config = dict(
    model='masked spectrogram model',
    dataset='single English nouns, adjectives and verbs, spoken by a formant synthesiser in many voices',
    train_examples=78125,
    n_mels=64,
    hop_length=160,
    input='log_mel',
    win_length=512,
    method='simmim',
    mask_ratio=0.6,
    loss='l1',
    arch='xception',
    norm='batchnorm',
    activation='relu',
    depths=[2, 5, 2],
    kernel_size=3,
    stem='deep',
    widths=[128, 256, 512],
    init='lecun_normal',
    residual_init='none',
    optimizer='muon',
    muon_scale='original',
    lr=0.012,
    momentum=0.95,
    nesterov=False,
    orthogonalizer='polar_express',
    adamw_lr_other_params=0.0018,
    ema_decay=0.995,
    steps=11700,
    batch_size=256,
    epochs=38.3,
    lr_schedule='wsd',
    decay_fraction=0.3,
    final_lr_fraction=0.05,
    warmup_steps=230,
    weight_decay=0.0,
    adamw_weight_decay_other_params=0.01,
)
Rows from block 3 of a small masked spectrogram model, named by matrix and row number. Rows with one number belong to one channel. Each number is 128 + 32 x the weight over its row's rms, rounded and kept within 0 to 255. All counts start at 0. Numbers have three digits each.
After each channel's rows are labels from the 100 clips, of 14848, where the channel reaches its highest value: "top examples" is what is common among them. Only what is clearly more common there than usual is listed. The data: single English nouns, adjectives and verbs, spoken by a formant synthesiser in many voices. In brackets: how many of the 100.
# convs1: first pointwise conv (model.blocks.3.convs.1.weight, 256x256x1x1), inputs 128-255
# convs3: second pointwise conv (model.blocks.3.convs.3.weight, 256x256x1x1, transposed), outputs 128-255

convs1.72:170106126143121129129176099140107113127089164153109087118188121133119119156110096135135095148187131114168106119087048124162123094119197115079085151148099108126103133162164123108101158122161151149140134130179171180140026153141108150112150144098124179136110114086135117151215112113186122119149120125126177084110173109097104149120105123090164135174138148143163100128130082200125107163103
convs3.72:131103117160139127181105105165127103164146144122150112148152104128152163203113139098188109140132124145139128109123123142098123172179119151143131198144064085146112123149187183143173174121090103099149152175155113171171123149147126129113148148159144143182104102158111151200164136089192130067122165126165143148142187111146120136134087164108173117142121147103162092114096156153152165169109
top examples: voice: high voice (77); intonation: falling (52)

convs1.115:177088148122140144064134075154092110137090118136167090147112154127136152123175094139114124141143162138142125087146145131122132126173131074205162154169102153126135121142131103180183134094111131155132117094115160144110176157100123105126117097178147106145125086050128097103134092120171114128119131158108089172134106118096131082115113124114108093153106062114124126148132162240099138135167
convs3.115:113167072089144155092137145140097091055151143136206101121138094150185093116132133155197099095100138114136127130146147221138141131200109108096148160102086125153126123142102148114190116158170135116096079090122159187139167128077107111086181111106124133129101170128160181144091142060152164104119161156127088124064122178112085183118093115122151096159102094124129126089185148102125092134147
top examples: clipping (35); /tʃ/ (29)

convs1.255:132121118114105060170141125079131182132108171111095115133138174162102193120129089155094091107079093141043123095152133134116113131138147094126143083200075159175147120136178090058106130126156130126117128098120142100160071109160115119137133081182125088118126156155127134153125142100131132084136105136153126088048255135131145129101149128102158132124132121112086139153152146158091139154135
convs3.255:071131153138144131149162141155104149174141143144169139107096121166129120139105066152126126149139142124077109143119113143139154097068122102128153112132087079114152144117126136126125129105112142178148129157132128145037118141127098058111134117150166117179155106102175121162116129097205142152148148139173100122089190119120128150207130117074106099138147163104120192130161166118098102118135
top examples: thin (high-pass) (31)

convs1.192:115149143140132123140122157079124168130103103145166196107135121151110169162171121120111129128133140142108166137128112139189078099079120099102143128170184170162154189140160066126083178146061129101107121111141132148126100128104068180149128118076149098098124147158121088043139127104139172187155104126161194126141068114081117124135105111130191132127133085125168135142120146117177113069110
convs3.192:142104115146174134115115139080120102063140151147166101130137160115112137123099094148097113175104121142161059164136139108163124115106102178111104134115095194106156157163144111140165192158217146134130155172124122234144170179081147109154129109182135126122156171149099079166109079112146146079130161162192133154117173195147131096153136133105105108136131129143126135148152101110173127224095
top examples: pink noise (57); rumble (39); clipping (26)

convs1.104:121130107086091077118097085092156100177109113134124224115089132180127056108149158143110119127111122141117132084123110103190139103155156164116150149123102157095164123113117114131099093124104140137184153129062171093154156154169096132108074085133105088152103171111136161060100119144096128131095125119149145105135149129129113130117118141164091131126132144150115085087119107144129109174106
convs3.104:135089128143200123161126132127149143130187111184150207092184148081160122154133126163103143147145150101120142158129126094119129149153139112120191141140120146077209158096139153158137128168170113155074148102049173189100127101119182148116138093142169096037092174173072151156096120138200122136134149133183103151101162165132150125132123075119114116160140183090189159123160136130150101189154
top examples: voice: low voice (55); /tʃ/ (28)

convs1.165:117164102133082114127142126150133105159139122129174099136135165149146078136091135118147112142139139181178087132083101125122184175136080085100089116101123154110115112112175133175041109196092150139109141094152159135130090139129136136101179149121107141105129137216136129097111168132193115124107105234095109177127158126135192208131147134122119109075117199094091136126191094154155131143116
convs3.165:136196138103099127072143132135120107121062117138112078119216128121162178115159128119130123085138178162142134110078142119116128126079142157115138100073101122129098137137133156151232137123107138106130137095101106082115148151115132186124135115164166107136088079183140117137142105115166123142140143030054144133133155084124122102133110145128135133125081095178110142104098153139150123121170
top examples: /t/ (67); voice: high voice (52); /s/ (48)

convs1.32:069157183121116123074113115125125150144121166160039139103164155141131114090131142175141154115124116084176203148122129123109106111117151131178121092098096100174121080091150192135124170153190112133149118133100151131093106122069156143157107077071155177105181115122186150081125168134130114109130151133119109113092066189119104171128087152105111157091087131139244091124115125161135184069163
convs3.32:146100173100069096097126078126108168123122135120105124133149075039143105178124132162132152113126128123059089143130142112117081097161116124104116143133128117124116113096123120083105097103091102089153140061033101091162129108074122096087071128084158101133067119110134071176098100098106127169107131090150151133090145086077108138103090103132167143127168107074105126134142080149099171125095
top examples: rumble (51); pink noise (47); clipping (44)

convs1.181:111086153127131115093107111125077086113145134141169118159088081143056118143107095103096133145138162133117150133157084151111135163125121070094123094103144132118116115134193117198132123149066099115137139126113064058105087128073149133110070063203151125146092178146078077103120111138110080127140113139141139131102126168115199174146125104103109121108135076119133126133136112161140104163102
convs3.181:113117104137059148131136129128184078166156077129188157122170101082193112119072105114115133167123147189124127116107112146149107175173212109120208107136122172141124108131143125119130078123109138113148188181038120114158075085121109139135173080121119133076151112098110145185126098127169146101072136152172112140118118080128134058163129115107090113101136143144166167187118114076101093127125
top examples: /t/ (71); mains hum (34)

convs1.48:125131130103119119184114147084135130080123072118174137104138136156142142108102158124178152058110152142144125168131169158092119097159103155160118148151140130099068174163146120163094154000120114213139132133178108195174161146116104067112115129197160113158113148107171146217120101108162131108141114122092167108093166149104147112100105165135198125122099176124110116142166138081124135133126
convs3.48:144134116108126116118091089148094079101181156120079140136173099117119100097112131132152096212112154166181104159145086128157108087122180105134106120157128120068104134119140084124084132100120080023123127122169123131106147102118148114177152154117140169172205109111148154157130120155188129101169101107104164113145130145117170139155086084161159169161219214139103133158149121154102096102123
top examples: mains hum (100)

convs1.67:141129177146147142115141133139048121163100073158131128145142097138137135113134078110084184175112188069161104160122120137129110087166113121121158146114117175097156123180098097137129119125154116178152103136127152172174125094124137090143105136108141167141119212113171097118092125201168132080092108173146126100180131161118061101119103132148133065138164114105112130136154113154129126067186
convs3.67:118115113137143107125166177130097083120160133139180101117122092126154147090200107143123104085117052083189136122234071172149177158087071087138111151125078136095158124139114083139137065047129128069101129145084054107135129119086119121127129110159117123126118123132152205135138082100193139123136051092172147164126100166145084115131134106099141181191112156138183110101121127128151112206167
top examples: /t/ (62)

convs1.38:152156066110160124121142110090197219106128127108124068125099129084105152118141099129040137131099134170103184106141161153138145190134143166130194107121138080127153117139097155117077157140163127152126187155107134111091139089096126147138165116098151157121086083092173092102135117142135098137128069142121143093096124127146175183139088129109110088103126188149113107230106120159122125110119
convs3.38:117066130113139127145129149143097158185128104152130157102103153153156105036149144128164145096071112079186066167095124126142100119148114113107131138060113114113128111107133113124202105112189079128146082122157160177140152104126054125136115056149108101150119194135162133115110088140188137098159101192124102098113160144117119170104104109139109105133112117132160088121113132165120135160151
top examples: mains hum (54)

convs1.221:094149082104155101104108129120136172125146186142093185139147102131122162105056105123132118132160053137094137127124145114157123147103130191141146126116125103131085148113073128063146140064180167136178068146165187155133060124126169080102105113169147167103166110104131197141074125120135106080096121131042143072122089158177169075131126104149145086112182123100135121150102114142063092132099
convs3.221:171075056109144137138063153204126101125122155134138129115109243121092092149180108142085111209096107151126096163135104180076110150123087078117126167137102178152123118100102122042116133137145112113110081139209103107065133143077113168166124125127091117118157117213097138166127122125111160125086049109129107164130161172145148117151152111141121124103059118085060136108170130141126113049094
top examples: /s/ (43); /eɪ/ (42)

convs1.200:142136143093060125118161137172078165121225151137126225139158091093125116125139068092154184094121113138101154137125128078111132154153081028113147149183091094142096135105207057092124097093160153128119077161116145192130146145092125149114098145155130113130085109124147093060111139123167098185129068172117135101186105077146140143082088078096084130143140112071112162092083151141111107109078
convs3.200:138136117130145088087132138155087117143106058198119158106136125061097180106183112103089114127090143112173164144103153154142173100134108153146117103156108170181162126132176130119114058137120080110123169155153131059163182116135163170118132174099200096089173080090102130168143113123095123065088151064136100150123183186127121127133115148158101165142131154076140136096144116187121164132152
top examples: /t/ (92)

convs1.224:131130106123119109205139143138125171137079104179160140129204165144098133112069084078104150132144127096094080088149167136106087164156159165110106161095148156142100156128097086106121175104141144102124065124170186086092153102206087043145097042126090144103094146151156143143112112151155189165089085119139163124153106136132138128130117137211169130108101111097134124176073151173088176143129
convs3.224:120157125161144145127118137144058104129128137102118117136107087167151141092141109135100128156083093250124060105146071125112080103108079135110155183079134152100139155156166114176085179176186125170147061083136119095112173076092067140094186073131121083179115158154058168149142082075135129102123129126150120137062141113110199087122164098088134111172059122119089158141146126132123131127126
top examples: clipping (38); /eɪ/ (28)

convs1.42:101123155138089142122084127232125085094094140153090143108153139124116113146104153148100118153113144119090138103079131109175155104120131195135185127097169173175127103174185090196113126151098195144158152159148152160180163092143134042165152126104084127078181148161106180119148142159078170106151129148141135129184083098127136102131099150179149140100149133122118122135122183163144183123158
convs3.42:167147097107154116078123062148154120171183152125150107117102150112071094157170118135141126129092138100140150106105111118100109142089094166091106180114065128136159132132177103193089119214095081126136133079103129156049129058094133100124144084055117136128171131088101096158102126112177098095166152096158119108074142167149194141116145094149127094150077108070073149069162123109125095155068
top examples: pink noise (42); clipping (39); rumble (33)

convs1.21:128144084141126176136108161099125067177174134119117144117099127117150173169097080127112177146130120181110132144111184128131132116110133140145145138217077038099120138145102146156078152147145092073117135169081204095080122142101111123086129115127148065125106158164165162101124101155190139113089164113133131126111127152144191187067163116134143157171146123114149104075094146085131169122071
convs3.21:098097128140153148143138107065095142156088119149159164111037119124138097118167107149137121146086159114185146110106157121128150169088149089110136103103138082149153130123136179153164132144087142037105161133151130103119063141157056112111158152147131161201090070157183082191119153107151085143160164146144164167083192082137157119086130142129138091141096110132160134148168118054111139101145
top examples: thin (high-pass) (42); pink noise (41); clipping (40); rumble (34)

convs1.178:069137187101115135134095111120170131131085020152218117112123112081101107082128133077105115192105132117126102114107141146116157137187180118150084146106146161065162120127135139119111139093174095103107128123161118029187152150122067095139147162117069081138091135186167150157107172118156138093150175124089116094084115116139113122143138126148143112108138111112119148115135073110095075131136
convs3.178:103131090052101057106175147066116064120085169132093159149138130108118109114077115142165184140103107084137091156153141149136088144111119126130136165162158119083157138170056111152082089064152162117125110149110120124107119164203078069156105079146164064100114144078141135102105075104109151115122161129136161083141083121177149094170151099130105121107091112155113118135081075129095106159129
top examples: voice: high voice (82); clipping (71)

convs1.154:111118135138082116140156117176141176052097130180121173158205112111100124110118115152120156147121099181105139137079136103153130112135134155129135074175159164121071116125183094067099141144163117183155164113117128175148164150132087137111135098192186177198102152098141129162127108122006137136181093123191141088148129134165168124122096165126085110125172149138077148161035110173091099077106
convs3.154:131154170126171157098100127143126135165099150153142117152100098111148113154096058084111122102102116145099124141111134141125134138111142130105187142207103078138049123137104134129112113100125172159095114101121158170155119134111137119105094104160218103105100096225149126095153153115145057197107099108119088124117164105143067153122087153127172115157194140107153161081100146162097105128087
top examples: voice: child-like voice (72); clipping (34)

convs1.53:119133202119159088156150117120072077127083202143148149123122179197153182097130139152123132113136096139133131133068075105114137108129117057083111149107113133163083124118157128160105144192119117178139123130101094178128109144045110122111136090124145150111176126114057160086098126161137135125158054122141078166091128092131041148108188129160080115120081091135079113140150135111082193066181
convs3.53:135123098102133167149156114154101088100157119107153102118152155203107129151139161151093116121155104130085097137120118205142111173165171156137077071126089158147143174113135144195140203097127135150114087126111226131131123074167186096162105177112189170190017137149099140123134150103149109146119119139143120111164124145134129109113113104096051087109146143146158057107120158122228065152162
top examples: /t/ (76); mains hum (36)

convs1.15:137119164107153118113122111096149106116143153145110106132084117141151156138109129112105144110165128189173112212099185114141188128182201097098127161169116111128080082120097128142153149094126122191108002142165145134106138110157121129146107095135123151079073154162112176158122163151124183113113111120152123121093108164103219137137163123148149104128177136134100141141165103194121109107003
convs3.15:124152124114187062093133130106122086166124128174177111122169174035106150142129121146083103197088148133118071198104121101132064045133180173120134123126082084139110096112142082132161146198109107103078099110140115132119130137091063180118156081069156110112138120175128115078102101170178127145166122098127130118145148129137108065138153105123129141112147155095101167140092140105092132140105
top examples: /s/ (91); /k/ (49); /w/ (33)

convs1.163:127175149141140084164135128131101111107147216117176073123127136137114133148155140128159132133135141139086102111139141125127153098125079137131096140153137157138108120113190145132129150133124101126147114146108181067147135178122174120128137159111096189135142116119197091000089098124126121085103150131133133110073101151072152121080118122106144124137151134116142105107142222099149172088099
convs3.163:167113154107110135107144134196115103109173081123118167114133138083108144086120125132107148127129129063129118127144093102111126156135128162104120130152049150169084104090159169102073147142104108141158152154114153057093153110051139127103031123009105100109121109177108069128131161098145150128087179110098094115149098159102134166117108137137125091139098149125088133086107078081108172134133
top examples: rumble (42); clipping (34)

convs1.75:133141131066122174145126156129092197060151171095117127144109100116123101160118128121121107111160166158103154106092187159133140138065154148177166084193184172160153112098123135136182136095123135120139112126133200151108170129129112119127188097061090141226163165098092142128083154146080131160075145136144119116114124141137187135126128130131063082174067137096155102111103130161139141127078
convs3.75:111128128120105109181171152120151114143117153200143139076145109097146111122180076108106141082128199081111129099111189144178175195193168186114137148066099138140154135172145129110139186145120101102143089122138151117156114154152146093102125097098146160144118164137122141144101096098143125172169123098138141099109129161115105099094148130115126158154134088132083144110190149133133105116134
top examples: pink noise (57); clipping (47); whispered (38)

convs1.97:099164227129106151097178082108128110129070116123200051148166149160093110111111131114138106067103175111104105119087091129115153056123115130115087124120123196116159083090206100131150082088090126145126125155147182102120115157138061157080184164189147135138124091100165130102170142086129104135152150143092133139172133114147121095062153126069140121109045118128065135123124103152107166113113
convs3.97:108134104139146152122121066144129121126113095067176159139061181089171097078108138105078129190114138144110125053115155122107157198121076128134126161116164109172048118136100124116132065124113115133160131088095177047119181130129135141108086141121133164136198099120159081143147170082122190184120142112187107159120112090146108102064139144169101136133114115141158154103141139113169155160129
top examples: rumble (63); clipping (57); pink noise (31)

convs1.235:087136165107123131127150131171111159126159153117179146102131145164088101128133117126077142172160125155109036109135103107172107119094152135155153125110188118121124128101115114123065229126155121107122160122098139120142153106144130188132146107067131128218090147131097190062118136088131103126087112141138120140107121072137125133140170149110104117113106185074102189128133146134028098119084
convs3.235:121206158199121094120113086167116142191139137192156065111133077089182140150174117142146082123110170163137124214164142133134149167160120184133202138149157138098099100169095179114140166136127126128064152129223128154114118113133104141101133135148159163064126138146180099157113142098148158108102142151070118125136144113152085153133090145137165064145119117136149151125135150135159154138144
top examples: clipping (54); rumble (38)

convs1.190:131151155146180085169166168154124155120120162092070149126120154173138096146101158142158135156172097136131144092158125125140127132100110114115174036144133158094133168124129157068053133109118125120087158134097129091123172149163236138147157191151118130094094050146111190177104128105087084106112090143191144099097137126143136163158144116064108132140057166113234103102066123082167118128206
convs3.190:108066128129164044141130158169143112178137056121082078106170141098103148128110135153117110121118120189107140158089178117123101112091075158105087156172132163109139130135129091144209126124084128124138142147153071188154103100130066111155095117140093100174167151146088120074137120145152187097116173117107153143115089137130133194120132122132151186148126136116082105175174146113131166054162
top examples: clipping (30)

convs1.238:147127178121088153144132125143122136107122139106139095102068100091130159159115164070139168124219086143117152129169164138128128147105141063162123189146117141135169105162146068136093134124111121158178113113098197079051076130169143117105087072185131050113189132145061150109088126138152175125140151108147181153175126140142132103098124122124134101128116139129122129113161124133160172136139
convs3.238:105182081123176130090184116087174069122138143156163163121144088091095162170165147126186182150087150146106179121068115115111182072177135054125187164093122117157102153102132100094144161135112129219100100156120160090180124112085106116127129175110135172108079143185087122144127148115105100111095145107169128168130078098111137162166140122087148085115137089171115141159135096109115100124144
top examples: thin (high-pass) (48); clipping (41)

convs1.103:160139109123160159048132099125119170100127118106083151147170094146127253130117226111172185127140137069131125121189141155127140110111174159123094141130058116104129095125084110094161150111147162157154184130138178121115125135144135178147076117125113151126108123135125099144124116087140115132118146010136137130059086150131117139061106149138104100147100154128121108146128109141072093150124
convs3.103:130112099113096128000112105153123094120116111096154134162125134143157178121121124112122133153082106112189138158107162167142087126140138105120136065116128134134130140127117187091103152115155129132143134142110146125054111123142149113114142117150112141139118123141142150108120155128157110095132134098094143135127130208146152136115131149128123114155166107099154139107156114053153134121148
top examples: pink noise (45); clipping (36); rumble (32); whispered (26)

convs1.169:140083106095092194166112142159239148133117148064103129098144135148124099166139120119106120172132111197138139111138120138092175180107145092158166083112147113085109172165121166077096117126092138186103129111055107154159144184122152137138085173102121142141143116156148129128133115129109125137157138111116143115097137138125092051127157164124118060148161111154044094082084118091136164140096
convs3.169:128130122062100173125120092127151133111150103156165179092127152129177133111120130139138128116096155162113121162134138122132120107121156139130141140140152108145104154072102069159191129103148097068135117123175086101100091153102082096115160177109151171141069072133161078044102121172174114197109101091167168072077137112073103128144129142144110112165140106068117158153133127118161097169119
top examples: voice: child-like voice (69); mains hum (32)

convs1.88:160102086192146081149116108074123131060169076122165128121117108150145088089134170135116140082112057079191107121084078108157145079108148070122116109115141117163185112091180135093119120143161102107182106127192026113095190076136182047118174125124129097110100219138132141126174110115138055155120127065132078117168150151199157116163122106210092145199140117110100083126138130130152156099105
convs3.88:060120110171184142179137135148136145161133208144150209094127079153092122130100118132117156153177057152110191166123109171119104123164152129137129158110045139113147119075100110080207144145108115123114145178109082134084144073126120133152102095195094091116122106126078117168161094129139145071161129111108146125125087133092148058086096096149103086082166130130112132129112084101140178160148
top examples: voice: child-like voice (74)

convs1.230:136108122116129147186149088178190156094134112113119137107116163063103126101078122155083147162121147151129112146120101137101088113127139085163127213095017089099131070071110129126079160162120166133132128145111132101131110132145165100148077193152090134126155112076101154160082177134109137089120116120073110174109103118070091169134112146089119095164098123114079114088167158140088104104141
convs3.230:138141133095127129161120144110105174120120084156079134129122106193101152150104094133137117156096116119083151120146112131095117114210117117148148150184149102138127120158093115085180114103043111176150094129087156115142048152197143097160088157133136046184105061101132090178122121139103097157128137117118150086105154131116130128166112119110149133140137137161089137127169130152094098128138
top examples: /tʃ/ (37); clipping (33); /ə/ (29)

convs1.144:090082124074115117129189121137116119147058120160128160154129124113080127156085124102146053175125154095139121123113103166110123067117168114076092176117139148171128118199092153117135211121130134104118138124137119093156114183142145158120152137105003153123135149128154144139141113145106141186120106151099076110095101096150138108173111093141165162141163170150115097108136155132127088111158
convs3.144:000098104167160095139130116153112106149151100161126086125109102135076161124080150150151179114130136141141194111119162092120121151144114113123096097120141139155105139088130119091134073127130125146167108091124157077085133208143134141144102087132135093136125124109153141126077097096180138040130101143136069106153125082113142127118093107136164140130106125145126094112138190167138146131160
top examples: voice: high voice (75); intonation: rise then fall (49); clipping (45)

convs1.247:124148111111098120065101097120169166195032102110131074130092091078149095082075141066148096133134148138074161153113135124151133103098125174128165126133158138131118133168179180159134161150143173079121112150152134166099149177120147160112087124129141137103089075132097191126092109162181132126097132152165095075157198103147123158151116128086096081149121162171176077134084159116132123093104
convs3.247:091152141143133128082100192099134169110121144119168121143117120110146124147101099169079087102123094122153142128129103118106082067088174173102132084103080127144127140173107132090116091071063102100141074150126110168128113126104128127160088150115166113085150138119160167050090122104103105127128139167094063130180088123134063120144156140131188133114182117113050133132116096092171135135108
top examples: mains hum (93)

convs1.125:115136132105101143122171103098171152092153112113081157143151103093092144157132136109212143137191100131069162144147169147130119134224120152160129139187080123121175117139144194167108130129181194162132180129120131143158104145098136148130087120148145131132142090098128139110091141124096161151118116153149119110099109120111165115071127138111137118103025105162120087077114165148118113181150
convs3.125:140126119122108105111113143125132101119198122091192139131162168136114085127113240154114132122187131107135115218157119116120127192170097095116136156171070111104134117141155112129088125215116127155088227082123102152161177111146132183129120135108114157101120140121141126183149126140155075116144110100059155127101115163117193159157109110138096157130124124135150181114128141106139138086147
top examples: /tʃ/ (62); /ɝ/ (39)

convs1.91:094184171130137150153142146162181100179148159118149166120155176168135102081144216146155131120115134080107119149179105139128118118141133146119121169092161131120111127100092130127057088163157072109152144178151116062159159119154105130138158112122149191096102177140124172152119131111126128158020145115158137109143114117112054132109158140122175173099119159152133183118182139144076155137081
convs3.91:088125126139148105095132119122135141088163089159187140151098193117088156107137154144163100126071132110143126110142141089082089157156120135141121104148118139152108111104136113177165115137114151185093143116118173220134143148109072147122142052088129139145143170180104151146102116148150117124096095097156127111146186111113153153132109073128122094075152064102149102107089140154155088135136
top examples: /s/ (62); clipping (30)

convs1.157:136108085143139135048173136060125198185109165130092140127121124125155132118096172100070125086110125177098148121106203105134134071065144094111161150116152174120149065147115104178149219100167120190184065093206168103117123107159123120132175099189129164118089150110105122146129110042060121188129061140088124110125130134133191129157109111114137095162098099116146167113120115053116122102136
convs3.157:147114115144158179119140099151173164096148087140050154124155103105136111169189116155140136143085151131207124125157156139184111122160123103161087151120107150102162132148103132158142162108149136170101124076119134146051178147152136125112064163126155087136125140169137146133144118062162104104093137117163100177123167097142161127132134117120143093147018109120111076135081157147074120120120
top examples: /k/ (65)

convs1.138:119187132138116091084118144123115092162088112095098133150113173136122175133103127141145092124103135048148124131168120144124111125235165129155102105118138130101163121108109126229076157108153145127108155113106120126062148179117117184099103092163129155144150054153091120115141089130145140176090141114192137060097127161135167085130127131139104130117113136115092118199223118142092157170160
convs3.138:090107155159157154169162067109165129059148097129140166145166110109127163089104098139102118060151102144227129109221084108151126116231140098123138094187172098100146127128119114084189114114087122149104146111102102174172181188116079152123110142181106141116115188106150158113153106125148128156144128134122141100135140128121118078091089129123112073149135086094129127081187116206091164091174
top examples: /k/ (50)

convs1.161:108104181130127119078125087113147132162150114160123127133082120177125164084078119143130114116033172121097136149151181144128151111129102159151110131162171161119162069147102215117134109138110184138076199126082147112125160131181156108120170176091161133200084157092125118128122092168185168079124188119112156102126140110118174159085143118125115125167055140119136163121128163163093200180154
convs3.161:098101157141197113109147172098153165031073128175110156142163163101157114119124136108116163079032105179147145060118140138070139133133057164106128096105133133121072133128120189124130085196105176193109153102082171179139208094129097083105080190118096072150116198148130108115147124130123155169099130085131171060122156137109144176181131128113079103165090155114132104053157125167128136172152
top examples: mains hum (100); clipping (29)

convs1.113:097121155116096114190133139112117104174134112134087014145149056135088184170119102129131125092143118147189145159152166118131149162122111111145117095235101196086106118107060115034169132084094123116105133127085196135148128110104156047112139133123152147102064177155190132092120120140153079115130132159130156139108135079127189093177138127116186176123136143106080088157148122107098147126100
convs3.113:152142114099163164122159165163093165164100157212081111067121111176125032114133107137118117082094093095144092086143140107151107110167095077136106126087115185096113119088121112185125098066166145110117157120098116110149105132120070056129111101116145102100049153120071106115128122105145153101129121101092074094089164092122145148099131135115119110133118081099106161138176136140091107111121
top examples: mains hum (54); clipping (46)

convs1.74:115121113106114091124116118105194124172121137129095093105162140138103035106107190139175129092159155149109117123107095135120186111215166087173144149082124167161115127071098119242102117135120129136088128129102109109130093142097155120150023189102117098155103073130137151106105143180161120099102108176126154055163089114117153153106141104087119117083102149138165120115065109146079132084117
convs3.74:128142152080098107128140122119105104165125121139108129128177111148122087150111118145098160114128149113041145141135094160106181098112128143127122143094070124107127102180070130169025096093092145119114052077132052098096107194151120146151123166106142074135128062151112117098089129112109104113137111105165111152131084157160120216109141100152131143124197086130058124121086162110180174095114
top examples: rumble (56); clipping (44)

convs1.198:118090115096192102111087110155142113154124131089158107109158114116145188129113122138167179165107169149147114137131165171108128091160130110145153115153158116136132159144158195171114089115152078100150227143155124144111109163181153158073078122125141088135129118098105142113099153099119125083133145169163133150077125130091159129109058127169158096128122130109107128138109155116139066092100
convs3.198:152131105102108117167165136142098131110134158099142146111177114192118111099126067138089117179121096137105123126122175107164070124055049099174183152163129131105149103164137154104084193093193054102153123097155102119117162116169158133132123112133115020080125106116121115164144138162137128164085118083111154130111165140094139104119100156124149067183132175108124174104146138119131164139162
top examples: /tʃ/ (78); /ɝ/ (49); /ɪ/ (40); /ə/ (32)

convs1.227:111106121150138108115116157127129128132104075101121091124066122160137124158114109150089114138206145135136119164095197126107102128135109136135105131139121131122139142135129167143131108100127124127132117044117119132089185118204066111109146116160159091076115104118162159171128078067159101109181140128165176051178145147155115163072140122097142098149092154108104148158101165156146109109093
convs3.227:153147149151130152191129112145099163141116133144108150131132125069098145162154136096138154126108156084146109113168169108087160153152176138128083149067142132131133137110136131151130112169113100117143098122103118139165082146133147135132175170111075142162142135160102075118128096168062097065120123117118118157154129109092091061130195073083103153147163150065117145189083134127150109137129
top examples: mains hum (98)

convs1.49:148130110172176117141206134138124143072145125136093221150130113177143087087121032120102148124020110193162081103157130111125120159149151101139144085096107106121087144118074106145120137116133132135150131147110108097111119143153116166113092164045124137145112171174159137183147137180114115134080148179113171130083149125095137163134133125143204131122079144126111133118125060034108127074200
convs3.49:127080143114164093125118139124190173151147151145087139131145166198098133120166165102108090073199081126115133118132138164120124135152086106138092069191146130155161105108108143145135078138180147137157093125085107142145118128146097090126118159043078081072113130128113086093127129156145118075114176105115141113102111117121158111087109128134170072140175101133151109087097123076136128069150
top examples: /t/ (67); clipping (25)

convs1.40:138146147130129124132135110137141100182222136141122095139146128127129110124160158146164163073113084133127090118106120134116116090123227100148161149153134179098135131139134119069206104103101118155144132131090115101112157175137118132122161127119125146142094020166142167125161117165121147089204158110132131119090110138164187114132154136156151169156026095148154088101099096120174127146151
convs3.40:131214140089148157137144111131114140158101101150207147138143060120137159143161120117088090070132129152156135140141125123095134068105191133082100093117208100130095146162134090124121105115145176110129175129164134150177169115136141142112204156125136104126139185109136132144142105205128090154238128151140150110213147091113121171066135100125193184132108139107070131175109123109156103132109
top examples: clipping (50)

convs1.150:120125148096118154150059151093116127148076101112134123105058124125168118108178150126085108117152071175155163150137133162185097131140116122146135141169162133113143143163030090135125094026146110062139141059165152123097127118135158138069101119127054118121143139127170099134126158148117098125147123143066099100184106126081052099161137143132120140092167013115159067143097178152109143146103
convs3.150:105145165078141136141106090102111113118124085192137101042096136094130114084174122153153106133110073134133165086097151135080092171127145162108157188118182149083156130083132046142166086141113173179081110144194152134104150124081111142123163103140104128155101085137148150154078105077155138156159134113121125155152081127104132109126083062139111117113151114149143117153121040169113126140123
top examples: rumble (50); pink noise (49); clipping (45)

convs1.188:128136182152164123053170111130138156095134105145126126143163121111085183092139147105003165145152139158114111093184111111182145118156141095149143105150157116125092094157098175213123133114159089154132168137097154142118118145155099122090130129127124110083156123130119181138127115117159138170172112102146152174114115141185178107095126152109125101123190174118123125172050107129136110155197
convs3.188:080120144124196073078103102116147061095145101166140165099149121185122141189154187087118118199110145122130143145104176162146176121180155096105127129087123157129161112101175133095097165163182099122108139097161143154092162123170124103107176129153126181125162108117125112105109122103097118151114109134088116134190150164098030152101108126157076120119191106067149138092118152145143123214074
top examples: voice: child-like voice (93)